config.yaml
norm: "layernorm"
kernel_size: 7
momentum: 0.95
adamw_weight_decay_other_params: 0
Rows from block 3, named by matrix and row number. Rows with one number belong to one neuron. Each number is 128 + 24 x the weight over its row's rms, rounded and kept within 0 to 255. All counts start at 0. Numbers have three digits each. After the name is the row's rms in percent of the matrix's.
# fc1: MLP up (model.blocks.3.mlp.fc1.weight, 768x192), inputs 96-191
# fc2: MLP down (model.blocks.3.mlp.fc2.weight, 192x768, transposed), outputs 96-191
fc1.634 091:178159162163131154143117076125151109145081140172134142105133130102114102121120120128135133113098114087100154106100093115126149177103149121118103127128133135156122124123199152124134103115134181145093096100128132103093129140130131117096117162097125118068165105138139138100121133103132127139
fc2.634 090:119156133101095132099110141143096126160121124095116141164112103119179153137120143137133077091135115142118190118128120088140145118103153144107147129133085126174139110135159122138093145119093090128165106143185144115132112079178140168098124125156119123149143094142156128111147133172113137149
fc1.635 106:089151132112129154124097129162122116102108115104134103136100165133114144111111120097140101103114110149122185108125110109139134094147125129114176163079152164136156149121133134149080086083109133150105148102113149151134137133119122094161117157151143121105143149187126138128111185132144121148
fc2.635 113:108083132133164159140107167131091089109107146133133145114102082148125137139134140132104141150124140104140132152094141118148108137075145171168152145102116120144132092091108121129149185128151105154134124128115110104135126146127138101117132124155121158155153131169139138114151118100114150106
fc1.636 122:150135139131135087114104139136106115108123071131145097115104150113080139100176090144135109117154088129102088147160121110118142123108100122114126107138090124147137109142162130086095127196154157148140143170124130157127110140103136112126097122165147134142133111141097169131139155145115144150
fc2.636 130:078153098107150133160143113118117099049115163099131113103173130118137136158088129171152130137153143149147131132142153139117124132171127109130138122080120162156116157132127161150116092102101131128136124151171096097105170133104128114140084143164149151111107155097165113183122108099156126147
fc1.637 078:150109125101139142115166140138177114129143133125144148133143102097124166126093161166116125109142140170158111124146143145154129086146135108089137075144158161164118087157143117133073133107186142098115106175121143123104138118088141152125090133110132113148145116153121139120166116149122113156
fc2.637 080:110158118085130113095177136104156120122126164128155134164131144130128105153102125137107139174148179158074072157120143130134127131144122127110134127153150153133196107123159126150135156152089148080091138109104102120137126138145092148142116129121130102120120123100078119094094113155157153123
fc1.638 084:152150096143130124122153161142169129128144117117141160105157131137099121134134154102131171126145114140148120110135155162150108091149131103092072127150143159144161125130122102162116174140125108181177130107080117123141104128099161105074115145153132131132139155116118171124124131113100148084
fc2.638 083:093186080140090176114137152097107130138131146132120151159186133137141112128065119149120110133152104123098098123139129112123157135150159139148119150129094140073063147133114142135154110136143109127124164111116094115107133149179127121113123163136132094114151155154125150095048133111144148085
fc1.639 103:114132155090127113164102153161137118088159126137088133161152082152088124127123110130088141155124113124120148107133147141182127095118140122133149153104124131140119083146153120150095110084164149097135087143107096118136170102137105155179100148131121100150154135098092135145166103149099125123
fc2.639 098:117131126142147166113148138158087137157194134166102164112100126124174090111070096127119131127173127160147130081113133205147108160121084148119096076111122173113116094141130137131108137141131117131128139129100147137172146142108118112146113129168101119135125105138104143163123110128147121110
fc1.640 102:139104158149134095134138130131145146131149165154167085142104138140095126142153099089110118094146134097123093118133095105103154115147154177111110096146146110095116117091148135107116096140114115178170140152144131097154145130130152125119120137133152077164141159123136162138133163122117116166
fc2.640 105:119166093099145151125125110143148084097127112091152120102116093155141160111097164124124116124105144145136147167144102177138156150146145127085116117100157103125134118123108152058088131096119144125118131083177157122119141130142138120086085139121115155117126151142063117150143099117141138115
fc1.641 088:137111158158142120132078167143137122145163134135125091132153104103138110135072170151108112111114137077129110153107124131144109100145137108112137155139090098131106140140163159178121115132105091115155146126104085113063132144140148140122123146161173122114133152124124159139138110104144132163
fc2.641 093:155103126132146116141131098141129139136110112109113149174144123192143130159104131082121141128128091127129179115193138115105099133096126104141129124108153144110094115085148142104092119088143087139092126135114121133139116139114148150116118125116117106108098103115090146115145124108118158145
fc1.642 106:109142152145138115125139153118131145118126135126125123162120146180170136145129146123138150130142154115120116155129111112171100131145155135131145143125115151113157098128163118141152105108072119158124157084109102103135105142169116143122100106081110153113117113117091099114151138128144144125
fc2.642 093:140166093160082106161094160084129106140114129093110120140139143075124129102185169128153098108131116113088116129147120148103146085146114126165105151116128114150102119139129120108111135149108131129130123112108131156122092170098173143070142120146093130119153103138093082118138156125129140091
fc1.643 109:133127160106122158139135157108114132174142100111084125137125121099107122149151138157132156111156165144146128188123110128077168139106140194153171099097133152180134138128102122117107167130071147129073095101130153189143119139142093128155114151119120149140161133088113133129083157154171122115
fc2.643 109:131093141151138123159136125130114140133146135148100120088154144121120136137125089114155105123116154132130105096127129082097128138122155160086122122110074169154148133127140156174126146106154155127159124100106161152145127125114143117182162119105144094118123117105154119153118149106163129134
fc1.644 113:173108141151132133123125140116172140137132055127097128130165148143096090137116140111162094127143166079141121143137110130134096104122106116093123095084115121106141158163097110148120127102132145125152067162091149159120134143117107138104132131131144124130105163130172127127124190129140142188
fc2.644 127:146130117152135171142113093112061131139127115156113122102150133136151142138137139134122099129127165103121145151112083173127098118143096107131097070114120125161143096150110150113118155146117141165110125149122104112103141123097102171108094147170172105115119108107097147172107153125110100085
fc1.645 078:123122161153130108135123127131131134147120164115141151126113151124149128133092146146124097171096093153132142121183141089145105122197134160136102132127126086124132129115129109122125070121140127144090123116120140129111135105106126152116144114104100095142130140134105122151108129156150104112
fc2.645 087:108139137135103148113109143135106093143164146109148108140143120143095136127142114133099130126127122159139108144102170124108166111134119163135154177140112185117114129121132181107125163130116112143143104083124104090087094108130079132124193180090153117142126114154095148148130161107156111124
fc1.646 087:135154160121123140139125105081152165115145128116135115136133084094117122156150143124108113087112135087134127118089132159149141094139173110108124116159127137145155088078134139142135142098126125108203165138092125133124136139140180131116157152125128152125132151102117142131122128113120104122
fc2.646 093:165137110141114094129161145114067145130114150126139148135134141131112082101140097173117097114128105126118112102106106082091146150110135144164137104117169122134132118107178149119182103157113162123070132129083132151120161132131131104142117130102167115117117109136117121128103129096121151137
fc1.647 078:092132094108176117147130106146131106172138114154141160070119121139147127150169129113122111119113132153151142103123106132146095129112129107117116135130124122063134128130186147091111099108148130191148108135112123155136099121121168132127127131098119156085100130137135175098105120123136117163
fc2.647 080:132149135124118140112151148168181107107116126109140140111144154055157093086150084103166141148149157140144135061127132150121124137109082177109179158081172104147091151105130147137125117145138140125125122099113134144165108069143170126153136148112130112132145131152124157080102135141116132156
fc1.648 091:099166122133110146147139112110087143095150112082163139118096128100184113173134117123166110197134103141106107112109112127173143129119147107117104147155112115099090110104130109091129103142192133107153106120105146112164160086115144112108125167101114147147074172136153149114158132144170196138
fc2.648 099:090142155141158123108086133118114082108152123146141121135134140155132123188123119154151152120078093165102088105112152157124107173132151125078099138137099151109095109128162116134112139163120140152103133117136159091124158127117117115155124167088159087157152138129139105095136170098124143084
fc1.649 125:157110152120100172117136113135144149101177163147126128100132128102126135111117116115117122129130185119122129135084100123154130155144165147136099164170132110120145136144156159077122114154128145102095154156107154125118139089128075139175137131128101103113127208136130108144118083128157139122
fc2.649 123:150126125146115127136118179124126099126095158166134120134118123136093088123105097133121112121115142107149126098149146166135119171133178139146158165146127102101137183101144126144122112148099184144101123169123112125140153101119101130129154117114141160177115122105118158124124103093144143129
fc1.650 100:150089106096129119119151129141106096141129127153093144112128138136146091098094078120102107174167119127109131094086118118135152167157175131117130089173107109158143138120155082143087126123127129172112141151136157133124120159149152159119106145151104127150097104148122108101088093131110171104
fc2.650 101:142179174128127107148085122144110089140100112098155174165103089122122120109184135131113122119151112106140133142106124099131124126149166127148111099121114183126194120143100085131119146139122133163143120106164128153130093170159090109125122159110153140133139138106101118136114143133116170142
fc1.651 091:113132126106164127109141141120118101144094097119099118126099147099144159154157122082113161107136103117150118110151142099141111167147144115128121160121120168173137149141120148124128059109152179125148103136142120134153138158144144129119083095098111107113159101103109154083115129123113122177
fc2.651 088:138150131129127108104133104162093131142110145135153120129129099108149135110140099137126140142113106149160138139120159162175141142139166073129167166152157143123139163148135122136121154123107120167142083091123096123110158098082177137137104130144101127141146158130138130134179095079122134159
fc1.652 096:119164099126150127097163122141116142165123110123065119149148146103095130129122118142151143156167126145131096181147148100163129077081114090137147113109128130145136146132102119156177142167144099119086117178110121093146094104154143118140092089096109132110119122145130133125182123124094178157
fc2.652 098:123090104114129135129144083121126093137157119151130145165100122078165110112085115148117147106146151151117151156137105120134124143130094141139139094152094125131134149132122116114101160170121132118146153103132127113127139172141147080138110148160096155109152136143106153167158159160150116145
fc1.653 114:119098164153138157147138139096142139162171129161113136100152132166115094109138125124103090139109124133099136109140128091105153128079100124175139114129103117144136122120132131100125096090102133114119158119123129078125104169068161125132133163059130115139132136127140157142141128101112121154
fc2.653 106:131140103136108137125100176135140133122141130139107155148145129138136132145136120123174148097082120128119162100154178148112096154107113132088089119161138181106143152102136149121129121140149115097138160111121177138105122142116156137164143163124130133114109128158141166136106089136097152136
fc1.654 097:076148112144121133116170105112127155120137137144137091090093146133138127128118153159109114124108126108139129143098170160111137155111127115142088128096139135109158119153073132136145066119129179203128152154096165104081147112150122132123122149140133097151150147131104123112121144140075128160
fc2.654 088:097121118114126115136135112151111141158123150139145202097137154125082171166143184147142094125111148111124125132119137120094095118083118135165148145147128133102121159163115164164095171144136125111115123151118154119155139180132078108128117140112144136135133115133063128095127089090148155134
fc1.655 098:130076143113156094129155138125132106115169109154102104151103167142118129116117111118153108168113118101139133155161175140144129093089129142168107106123117194114121123139099110157138104118092122124131115110134125159136111119102111167127121102135157100064112126095138129151111148109164122128
fc2.655 095:108100155082105145159125136134104129164110134098124091142154119155195086120098110153095102137092135089147130136129095128142123122122117138100075145127124155145100122147152163129102067084160102140123114127145128091122103133146111122110078128113138129139150155130133135152131104101125086150
fc1.656 115:082146073125140157122122132126149156161160178112142113097094145081124091109069133126111141161135142140113178065115095152063157102147115140108149139143152153147117103122134137165134109132129144124150125126139152104134146158093156100152105148111128120098173143155121101090133128103144153122
fc2.656 107:148117125135121161149130200168177107131081145123139124140113100113122106169103117105168169112150129142160146144154152084169128150103164116171139147098163129148107091122168135113149175115123175106132114128124141137171195099150126131154168085107121131129122135161117121109143118122143171113
fc1.657 080:176135110108100132182128090106115114113131153152139137198121110109150160120130140152172117102139111150105154115152138153122135110093097162127173082125098139155123148142151102109170132178159092121103130115148171112138131111124161138132132099142074102136163138129174174162095106105152130159
fc2.657 087:144128156119115190122117107109080140131140158094170118140126146129145100102099135103143137112131140147125134092088134155111149098092106095116114136106121097151149160128149124140164108120170145145113103134163106145172134173150113144105156174114075150123177126144174115132110170116135100105
fc1.658 116:130144102147164151136130135141123133156128135143066125122155136161139146132083108127159129137119126170082130171157142100153132116091103152118145134127156125104191159114108141124112125070117097162121153146137095147134139142095099154101104128119125132119141166070158126114136116159177135124
fc2.658 114:102099124112056121097154143098130099132109113135109121135098157099103161105133165104124155159127130141133098124107085142157159155123142169131130124115131146091110132120142125141117154137153124076125150121122126141139127151135150101108151151115129179112132115166128142100162140180141171117
fc1.659 088:088165130116103142114112158095103107113131105138126132136097143158137087118115122118185120140074099106126120101118141119157164160159139130128139119123136122131134149150120077103121131113110126119160147082143151132129126122132150115117105098109107119133160102132144138142133165131107129140
fc2.659 086:112140121129129139153143119108110147104152133107196088101116102148142167161159129126145148075130118086088074119115130096142110146189150127139090097200131120108144145133188133060101099116145109115107153098133131122134118167150122142124130127129124104137161135140151140136149113113141076118
fc1.660 099:185103103103140133146116149146084139174127144108171126137122109147128122142108143157150105085143119169115113133161134146118131116135141114107140099129151109127101112101135137119145109162096116117072125116128150080107085142186135095150173066095134150125132138100125124118074106099123143138
fc2.660 106:135116115187117162138113119112131101162130146147160118141131128176128136131122121165086135137095124116114123080101147186123132086109137125093126149099160158134142152123118155148088130110133122098144110125090140124130137156125136095134106121104133081147113137127126066093119161172160118137
fc1.661 113:113098121108139105122167112133114107131122142139124136130143160107120132099128119130146154129111117094083109084133152080121182165141136121155128078108140128108141132133184109133110100124078129067115099133138159108141147135098129121109121143095160125130158105129109117118091201125157122135
fc2.661 095:094128150071129132121116113130136146125105120152124090151135120171163171199111117137129144146137137171132150131143143119111132094117121116143090120166126140109105124085106085131102167174150131154176103081126129134110119110125147130112101116117128133109109156127126140155160125118119110151
fc1.662 099:090154105127160098133141143145130137120149124133125139126136099158086108117148092118142098087150107117132138138143125127170175127144113135118141131166140129072149114127079084145112102111123135115127131092102118129118106134105164123163153145154141127109161097106146098135169130091105130142
fc2.662 106:102129107105112092139142145107127129112151127151145157119166091126137154134127128121116181110137154119127108123161186111129101100098103129146128102139133120131102122146151126133126094099110111115187099134108122147146143105158120132098121150136118083094150129128071132128148111113089138126
fc1.663 094:091115107130133147111152125131138130098119143138117134122147144139118118147122134128145150127178108160112188151175095110103135116080123145166108114098152099084108212070105109116133166135144127159112111095095104157150142116130161146101128139124109143145153139133103165154144139120147071130
fc2.663 104:155139156097147091123179159119101147087122120119117149093084124131154140130101112140147160092128126139102084129132160132103123104109085085132132108143143118109118139166117152122170133140102144111125118119127135104138135126122126131137158111128106098155136119111141168121122121101152135127
fc1.664 098:149139101140136100129125153088210120126126165136097092097117152116102138173155146125145112163106150099116148106131111149089096117142129131124125163100141127148148131141150136072120151151153087167144168124110138135126093117145123151136127088101129111102158150188133126129166146114151143134
fc2.664 103:116115136126120123151167142099156149143183135123113163171122108108067156161084117133120137135111124131150160156129149187164125131117147091103130184169105119080122163157084118128107107143123149139147122153120128107145115154110094156087149125094158135170128123140116114133123141149128125138
fc1.665 094:132158099118156116101167165108142130164108114095115148169144148136165117117162112146089139173165112143143161151092168107131124169108119117120101134137137116132143108123109146104132112107115100118138100105097117116150116150221130170116176148093075149071122127146127109094131123135113060136
fc2.665 096:121142151163102167130117116109172121118136117149139159117112112097159120141171095106135110127088146102135108168115108122097108121148125110097167116097096120162097133117161127159119109109122172158124116150112142105123130136175114112127111140117120089085161136158143123127122173152139148113
fc1.666 089:154154113094129116114113158142112126158120120138164185145135135145154168108124166158094120085160138072171131141148143126139110126127107135167126111126127121120153133107119146151157156111132139119125144097109139125113138128046103135109154127122098102111152148145119157171139165125137187136
fc2.666 086:114098100123144123156107106125144142150168144105137108167109093118139169120066131139115119164125088105127114149156109104071139099145165134163127120119145155135135127139109146136075136110123123122171135099099116123101167087129122125147110129137148127157124162114145151161152163116133184155
fc1.667 086:148100149157177127128165103108145081175139133136085113133141095136195144164127145157104140094144098163126140148120119110128146136161166175123128124148098130111117123122123098129151127126067161144122144105120134142125098161131128140154151109148110098137153104148136137151186113072111128139
fc2.667 088:146088126093130153147124135158087129118155174152125113140106119129134113092116097160155193131142111147117097120146148113107161130167131164147092128139108057094111119081116105155148145128124063115124120121108108163128145135173135106144147111072113105150157141136126160153133146109099128114
fc1.668 108:131150149154117145059121087156124158162147116120140141153093096120124119134098118111101165113129161195157149087111105150105133110145138134104110168162158134150095139096100087110137157140139160122152109164106113143106135163081140167139063119136135091148106161116155103125150142122153110141
fc2.668 100:132127157130095128109178130096142112146089163115142140119152108130109146134122164114135160118137169150096144120121112105102124111102110123128109135114137099115074096121116145187102138150139125163134166127113143115103130132113157100167144191142158129157066132107110146145147116152106098113
fc1.669 080:123152084159118122104109154147110124136105102147095163138108112123121105169090072145175163132159085148109121084128143152128168144131136161134161105077117096101135086110135142149129106096098164122181133144119150160124162099140122111169148131126139084137165151132093120153141154102128150136
fc2.669 079:155131124133145121145111156137139103116097122154168093117116111119103142123153134111083142112180159105171118107171146096174117151101192129114148118155123102136139090124104104126176136124119116100137104154128119135115139084152176121139087079160141140159098130103126123136119168106141115143
fc1.670 095:123123119133196162051122130111124162128158140107130110140161171122135111122117135158162085159123130118136169153105106128169113150130167100117112108144119166125145124125091133083132075151068168127110108097113103097128136093146191117106091104132146105096137153108140096119111148118097086130
fc2.670 100:141100142103132090162110117108119137103155121166097097100098079104144112158107132089127108097159114130116093139101113118134137142124163091182150126152119143125106139122138140129130133138121173138128140144106138173106086145102065166105140154101102141094108106108109115095098138136117129191
fc1.671 105:148119144147098128168110158154149116154096157154121163133154172077141157183156156098136108095111158137135126139140124114165131127117119181117108130122154103135119186095105075105116124099125109134101097125121158125142127077102133091137127123094119106072126110120147115121115117105160126144
fc2.671 110:169110135155135127123147118132176162074153130171081169106104141102150132114114119142110140167142098137194148153104138108128138141136102171149164128130144145097116137116115168090108197146138139136079120092146099163144131104096127149132151110112138113164142135087165138164115110148114150133
fc1.672 114:090106092137133177140149096145097113149135156133115144092138119091102152131129131118133110133118136082142125125160136138100147162139083155099140150120101143095176129130104124131104141104145144109111121157117130146095128099095157118082147158119138088181177112086114111143066105113092114139
fc2.672 107:123094139112087170125187120116148134105097152106118151130115107138137134143145165074128146135172140157106090132160148103124145121115141115140122131136166108125141128136142161140147128125094094116157160137157161124115113143147131108113085136134078112151160108156141145110115106138147131139
fc1.673 109:160103097109147162135133096125162127150094163096109110100139123143144116105094095131131111121142155132112125124126115122149162145125094162137167109160138100136146117111128141112159149072101129150147136107128132085115103135148145118127160137137132145163127100123109143067142094144140162126
fc2.673 112:153146131172128092147161138114150090106108097113097167153094131101131127127122173115144112141111095138141120128105142145143127142166133143174081078126148131091151158160132128149112142143137111128024177097133146159174117114151135133150122102122119134141141136165125114077089117179111158128
fc1.674 089:137101135110121154118103143121132078154113180074163148126145152158167090109108110098121077153113112145124115157129102113150096128141125132139153094085128135122137114117144106150120076093099070130102104154095105084085121101145132116123109145123163151144112090143142134099139166128144138113
fc2.674 086:133139116116137148136118157102113144188132096101138127126146143166125100120133145143090089127138120133148106129116154146154097100097115132118166117099115128158119137129178153138152127133120105124130092141107149167111112105123154151119082131134168124100123150141100098124150137094107127092
fc1.675 094:177202115138136118105115113117099147139103116129102104152147153134100169147107127126157148111132069144162123176096074116184086072119163132108091105179144184141129123162101176123167128128121111097125140108113169134161149150139120120093151113144158119145112111117115141122180082151106136092
fc2.675 099:133084107156138133149084166112146165101108138139096105152101107163099131144134104105156156165129104152118127121126161119154147130137149094121101125116117142114135103149146108102111123110111097119139094136103141141103155126090142115117154128191133118164130113152140115160175148093100098139
fc1.676 095:105089119087190136133135115177114121137142104104156105095149121145163117114141139173145130123126131104104117124142110071080130152124109129128081149155126146127143146160105172118151118141091132149120143127126125125159113118140161112143137130157088108170111115143121106157131151134140123205
fc2.676 092:119113131097141101142157155149147125091153144136111124125147099121085154112107115109092121096144134147108149100096087101105179122133081123124057103143134097123127150138139165132154119147096136116114169163089117132167115133113123135168116102137127125118126157185150155143119114136107107127
fc1.677 100:115160093126156163116153142101134139106114136101125107158094130143129155137160139124141097162150156124105078129120160184112107127120099110119111104115119158146094139139154127128124172081135153148150115154116155167138132093096137064148163070136109108121111079116076148108098156138134160122
fc2.677 101:129084128146139150136114123090121166087143157150152111143095102122101102151110164137101163129167144130080131133122143140103154146124156117115152169064190125077156132124162144127127132134073102139158098173100107132152126091124112158107156132184122070094156111137094130100114109137140128166
fc1.678 090:157136103148136156136112141089124083097075107128166147111120152151165081102116155109166131119176147108125148101138142101108121158134163138150143098118078103105123127148139097104112111123097118146162133101135153110118173112108142126132090099153130135135092081143130130128142122105130159182
fc2.678 092:143109147166163152161096126133093118128165128147118137106152163096127144123119115117128095115115153109119155102125172094103106125127121100099119134129118117130112132156126113187205155122175144114144137099096089125154144163090113145134163103131159151157108093142139164144123102119143095148
fc1.679 073:139089145150151114113109131125152177099119143153082150065111102163106115128111147145102168149156128129125140148136103142129150146143148122144162154098168122142130092123100130170132143125091135133145083109127144143123153083123140142134101124142149118108149144139119148113160132135140091141
fc2.679 076:116114131117147138119135164094091140146109149158116116108125091115059120098119149136086125114133119135112119126112126121113136078116128092124115142153161124175119122109088102128128109119134139141133171150143106048105119140150154143145118171116113144154128167151126166167140138080135129159
fc1.680 100:158147112111134134114126130144129142148168135119135140173129150196120127115087127169092133133146161133088115130137149161149057159093116150125134149152135140113131137165136138114132128119141097118124160165144111150141133069147095154140082104101159143098153104124088149170139145103131101149
fc2.680 101:128138167133125124133105071083123137111215099152134096115157145143150108110117147161121102106168201117144123088109145131121136107165123102159140126111141162091098096131144150138117121150119134134118158090125118142153089164110145159125128113116103117128133120134115146152131092133099149146
fc1.681 088:139115088123092175100116115125149162132131180165141099134143155185110168155105126143088114084161112192115167155095093103107128092124124132109107144123138103160173143126108154079134118163121148135135114124124145130132136162167108134124121132093114111139138121094095186130160132120151138134
fc2.681 086:121100122108155112113129149098112175118138121116097148111115143074143117131149122146156128098115130127187140146103116164104115150095136133159123134107111161117095102142140164160109140165137132100078085163129152155134132108107102125096128095149110143116123124115146148098112123177147138098
fc1.682 102:157141131134133139105178198105120174101104179170110095101140164115142117150143131105134138134145161108111104087088102139173190145089129143124125121129092131105122168114145119140129101160113129150093138175102155127128111136112133124091116147102085150141145117141136124096088124124116134138
fc2.682 107:155132115151150150112143120114159156134108160160115090173136141114081097191141188164173136184128101132151153129118118108151177166152143144116149128126153158121119124127103136098153145131148167143152141141104133102120106151099188134134125092087116154126168134089126105146093152145120133128
fc1.683 116:143095132133139160122179119135122134066119133122126139091105139098173153130102132087116120153087115172156138152107119114134121177122119134149096099137146127122134137095132163118118121106117111105138143132107097132167159146114156131111137140150139151123139157123142091090134148077137130127
fc2.683 121:162158148156179134141132129118132189121140075117139138123112105168090124174121149061139150105146128189121125153122109126159142106157138178129133141140162098149120121146118110125140091136109111144133109132117131146161123097148175154088134158103115117167100130151121139130137131130143136179
fc1.684 072:117125123101150131125109096128095130143132107133182130154161128087128138146148149123156156134122151151117146142139132151088123106118139109084157139135117116123098118098142142095142180135139154152154160123092108117126097117146151178102126086104135097093173129163120137149098103169110127144
fc2.684 079:137081105133166151106098092135132117085191118138139130112137129079154126068106119132155119110107103164119169099130131109141151150146091101118104144097089104120122142173111099104136120111158168084093153108128104115110135138163098131178167116117114118166100099154142122152141124133130101101
fc1.685 088:118084132092128128108158113150152138132105158103165105128139122117123129124165112118119075140120113133130140143115133109153132112172109122149097125098118132126122125137173133121119123116123163131113122117114115088175165122134108141054123124127104117136146093113149121131130116111098147109
fc2.685 088:116163121144155104170135117132137151130114122114133085071130106100157120188152101121154141123153121166113138148138132137142103163123147119128131127153169132121107108133115138115120085101135112155132099122103140137110120116161141098138091117130136157134138124154152085105117130163175113136
fc1.686 088:122162104133112119103113145098184152143140093133122147151135114139169142094114130131149156135131116081108158123154104111114137122090141124171190154126161100128127139184150164137108095131134176101110114152107092126100141109090092101103115103157084117099145123149148140106166175199148131105
fc2.686 086:122105131185142153177134091147155126103149166106161112154153139150154164105112168155138134139071137162105131105133148144086159075110130085138129153138110168137130145142100144131127083140149084099152140143120126128136132088137154098118135162118119092100127094097079087155134110132109129103
fc1.687 113:108148107167130126123138133139107120156128101116185130125092152133126109159097151147113127092160150142114143122124146119089166134143103125117105152136137198085104117075144114125158129100125136163138164107100111077144121167080164149106128135166164124116111092131136154130158138141097124181
fc2.687 105:167103105118126085121109140123129137125120162162077086136187139130105067145092127120138154134130154124076088107137152147122155113124123129120162133147093141181106115089139110126173102124084135109113135136136110149151105111116085132159177140099175144121113116137167088139119089112163115121
fc1.688 094:095094125084112148158145146146091114139154125148134105152162156135118151100138088125162149127129150129136106153135108120077119137159144136122170174147129148143130105114112132058121097134133163111113115120106126140117123105119167133175141136083107117106158140132106095144129171105126086130
fc2.688 097:147117139148083120147107135169152104119112154167109145165129136073108061111119123100163146128103130122120090173116097160124116117120168141143180161131095114113153105123193147112131080139114144134095143106119088082122133139120098101149109122106137144118115150103153108097128131125121152118
fc1.689 108:105127130124222153098119070140161151169142120105131118103129127104131083082100163127143149111142146141130122125138107149157105080147149113106110095107141163111171121147138134131119103082175144138119111141093093148125102120127128105107088150152141128134117114139094099096151148142126105163
fc2.689 124:104105121148081097134170113108107129134129118115105151156138149120133116089128152146123093110094129126094125146128161161178105120138119118118149129142121157128150170158123162141061120131122126104118170128136179101116128104154125143112129173100089137132145130154100111149121140133102115138
fc1.690 104:091140109142128116109083095140118115121097127120099120088101130132140088154117104120141115112089090124127119123113118143136134136147112151167076134110162126168111092106141161121165146143094163102146117167104146165117127130103154133158123109121143117185129140092123124092096132136124147135
fc2.690 099:111122132091105093121111112159111159106120131098112081092121129171100157140100149126108124092154147149141140103120133147149177096128122144129060125137103127138125138100070124137078142105127120124124120120141117154099103109134129108104137141114120083170152130111166147119099149110165092134
fc1.691 111:117150046132145142138130139146141081110123132154097134140095106154161133142143113140126124124147119100097145112140172156124201137118145130105134112102095139178128098158141152115089100159128143114111117119114127100112089106104112136119164143182136111170122154112148133139132155128199096108
fc2.691 114:156132118126134167076148078121069100102145136116104126107103155085137154145134121115119123164084117120142131109132154085151130144152136102133155129123122106119109140146122130127123145106109139115144128102134160088104104151128137151119123166128123123103108126089114097104159135154079121156
fc1.692 104:148139137062127113147149113158152147123104142135094144125131124121144151138100124096096119173169103126123114142132101127140153156161106154157112096131115143113123181111130107146126142098114162135165168130129050170126151103141120167107164123084126141109157158065118138125082154176061159138
fc2.692 112:127181105147129185132149131111123140114072125150128121115143175110094084084143107152108113143142102138101157182129135156167143148163155136130098091113134157130132121195097142126118092141117164176082120121106162108127089118110119161136111117144112139120183164133141142157155129126128127131
fc1.693 106:145084161145130160144102099100139202127125073116150142135124152101175136116162079087142163125152131173140120158121089124087113128122170117154079123147157111169127139132132135086127131151141115173147135141111078103157114131117152117146136103119150076139137116145129104127171115127088148160
fc2.693 112:141108129161167139072140127151150143138106089127132167132188124109081111128168116143163130126099095121091145112173150132099143140118138136128114137155125075117120172121097123123162113113110147154146135113125122139142121147158144173155165088156138080129172129126166145159134143157098100157
fc1.694 114:136154161098165118111117110092170150142121107125129137128115099126115121150154123061130107137171146107112133198159120145121119176112127127119077164099118168122136116111120125128116121141124110186172076144122102095148118140130126092157177138128127063101157099149078161136167140155112121144
fc2.694 120:084152149135151136156131103104127138113134123129136161155134133140099111156074156166191117103137143168149116115154140098141134137130116103175135067114150123112110128135108130140150145127162137114188079138147138124150119142138111131132134106158121144108074163153133114202140108104142124089
fc1.695 101:097159134148127155109171147094129159144099101122079114150093115153152121118108152110067133177110150114145142120158121106093121102164092140137142129147120096147107165138118131105086092148125193162109151142133103135097114143109159101122177111155113151135116109139125149131128077114168135135
fc2.695 103:151130138142125149142209168102125120131137114114164100147127129121107083150138097132159118132097141090161153146122153104131140098099146132125132118108157158122133133101123121166194105108129148153118130069126118121131105135143156166112128111072137158142136154143190104093148129109145141101
fc1.696 079:139144088106110115121138123126129104115104127158152124139152097146138139110149184139106096137128128097135145163093135185114136104140091140059113141136131135129105119089132129147139133169141182121156098111092102120113116181113127169124148153177097148132136108121108129130110124125148113119
fc2.696 083:168093112149131150137146140097144169095120122156129123105151121115196114106166110146138159105173119090167128070119177144100081119075123130147128118112133102134098101134116110091111168136120154132159112137127145081128081089130116158106088141152130115134105141104163118100100123139095138103
fc1.697 088:110159145123101090101111114107107176081130099147112160104130086146133112111126139134115099152133110125111092094133158121176123085129159110157140127151156145099105142140092080127079134114144143127117121129127114172137170127129137178081145162116126179137116127119088071080119140162123115103
fc2.697 090:130174141109115125114090138166133105153089137170159134094131096162113127119117127146129146133152143107096157131134123152137158138101109115081137143119163170132151084137123101130099155129119097116128151136141100111120090098092094139118148166127091140124139089117098128107111129164102084116
fc1.698 093:140099104133138138139082128129116109141159117093135131162149113112134127108152079119103146097147107139098109151100156147127143132149106101140128116110139162101110142194138131113133112155129137145154114121123123134068123092154167129111175140175118128115099167170095085138109110101129091126
fc2.698 097:107119093126109152101126131153152126134121123117103137111156118134145103131145119147164106122154104125099150119133155181158104172146147087091091139117137106126135122163162125105121178109145085117162191134141126143095127131127100161113092135130158147169131120119112135139157134125136093160
fc1.699 111:150146104163146108142094148111126112124143137141165162177093134132169124132153097145178154139107096148102111126174117138141141127164160113167133117084102139102136140128097152073148109177129148126103129149101099137153133131118105160122126160087156112118126146160111126130156112087099138126
fc2.699 116:173118149113145221149094130148118119124130141157157166134097119148114120109159133153128115127162105118107142135113101112161140151124116097156099096129103134129166129131134144140136102151154182096162182153113110131125107095114111125160140095108158152137112148116151123139118148140129156118
fc1.700 084:134125082094105152115175069112140104113094155093099113130126096114164094097104144144100130109136128159127137154152122159112139160116137127125127097132110089156103084102071118107147111128132138068163101117148103122151096097127139184132140146133134114209141108097182101163110148136131122122
fc2.700 088:163097107158142129139188087146156119109122148172131126147147152123121145140138140109115112117132124127157122136123118154143085134110175083131106144136127158163097136092101100137089149120133157102131110124124123108075076112170145123127140105164171149130119142095155105095167129123100115136
fc1.701 108:165159155168128156119118125118092137118095121114145127162129165114133120088126139139098149109129109082118122119118110143182139129101193120120127133114137130122123056148112136108103113112141145112142137128123100121111139131135158117131067168090102113113108167107132085117142109098095157156
fc2.701 109:155127118129105134090137113098092130164099136093104188085148138092138148151115121194140181105136090133096124146114149144077109155108105125100158158139109121120099134146154138122116159158114165134113120115108158086141137161133115121155129134089101134134133124147136129127093126067115177138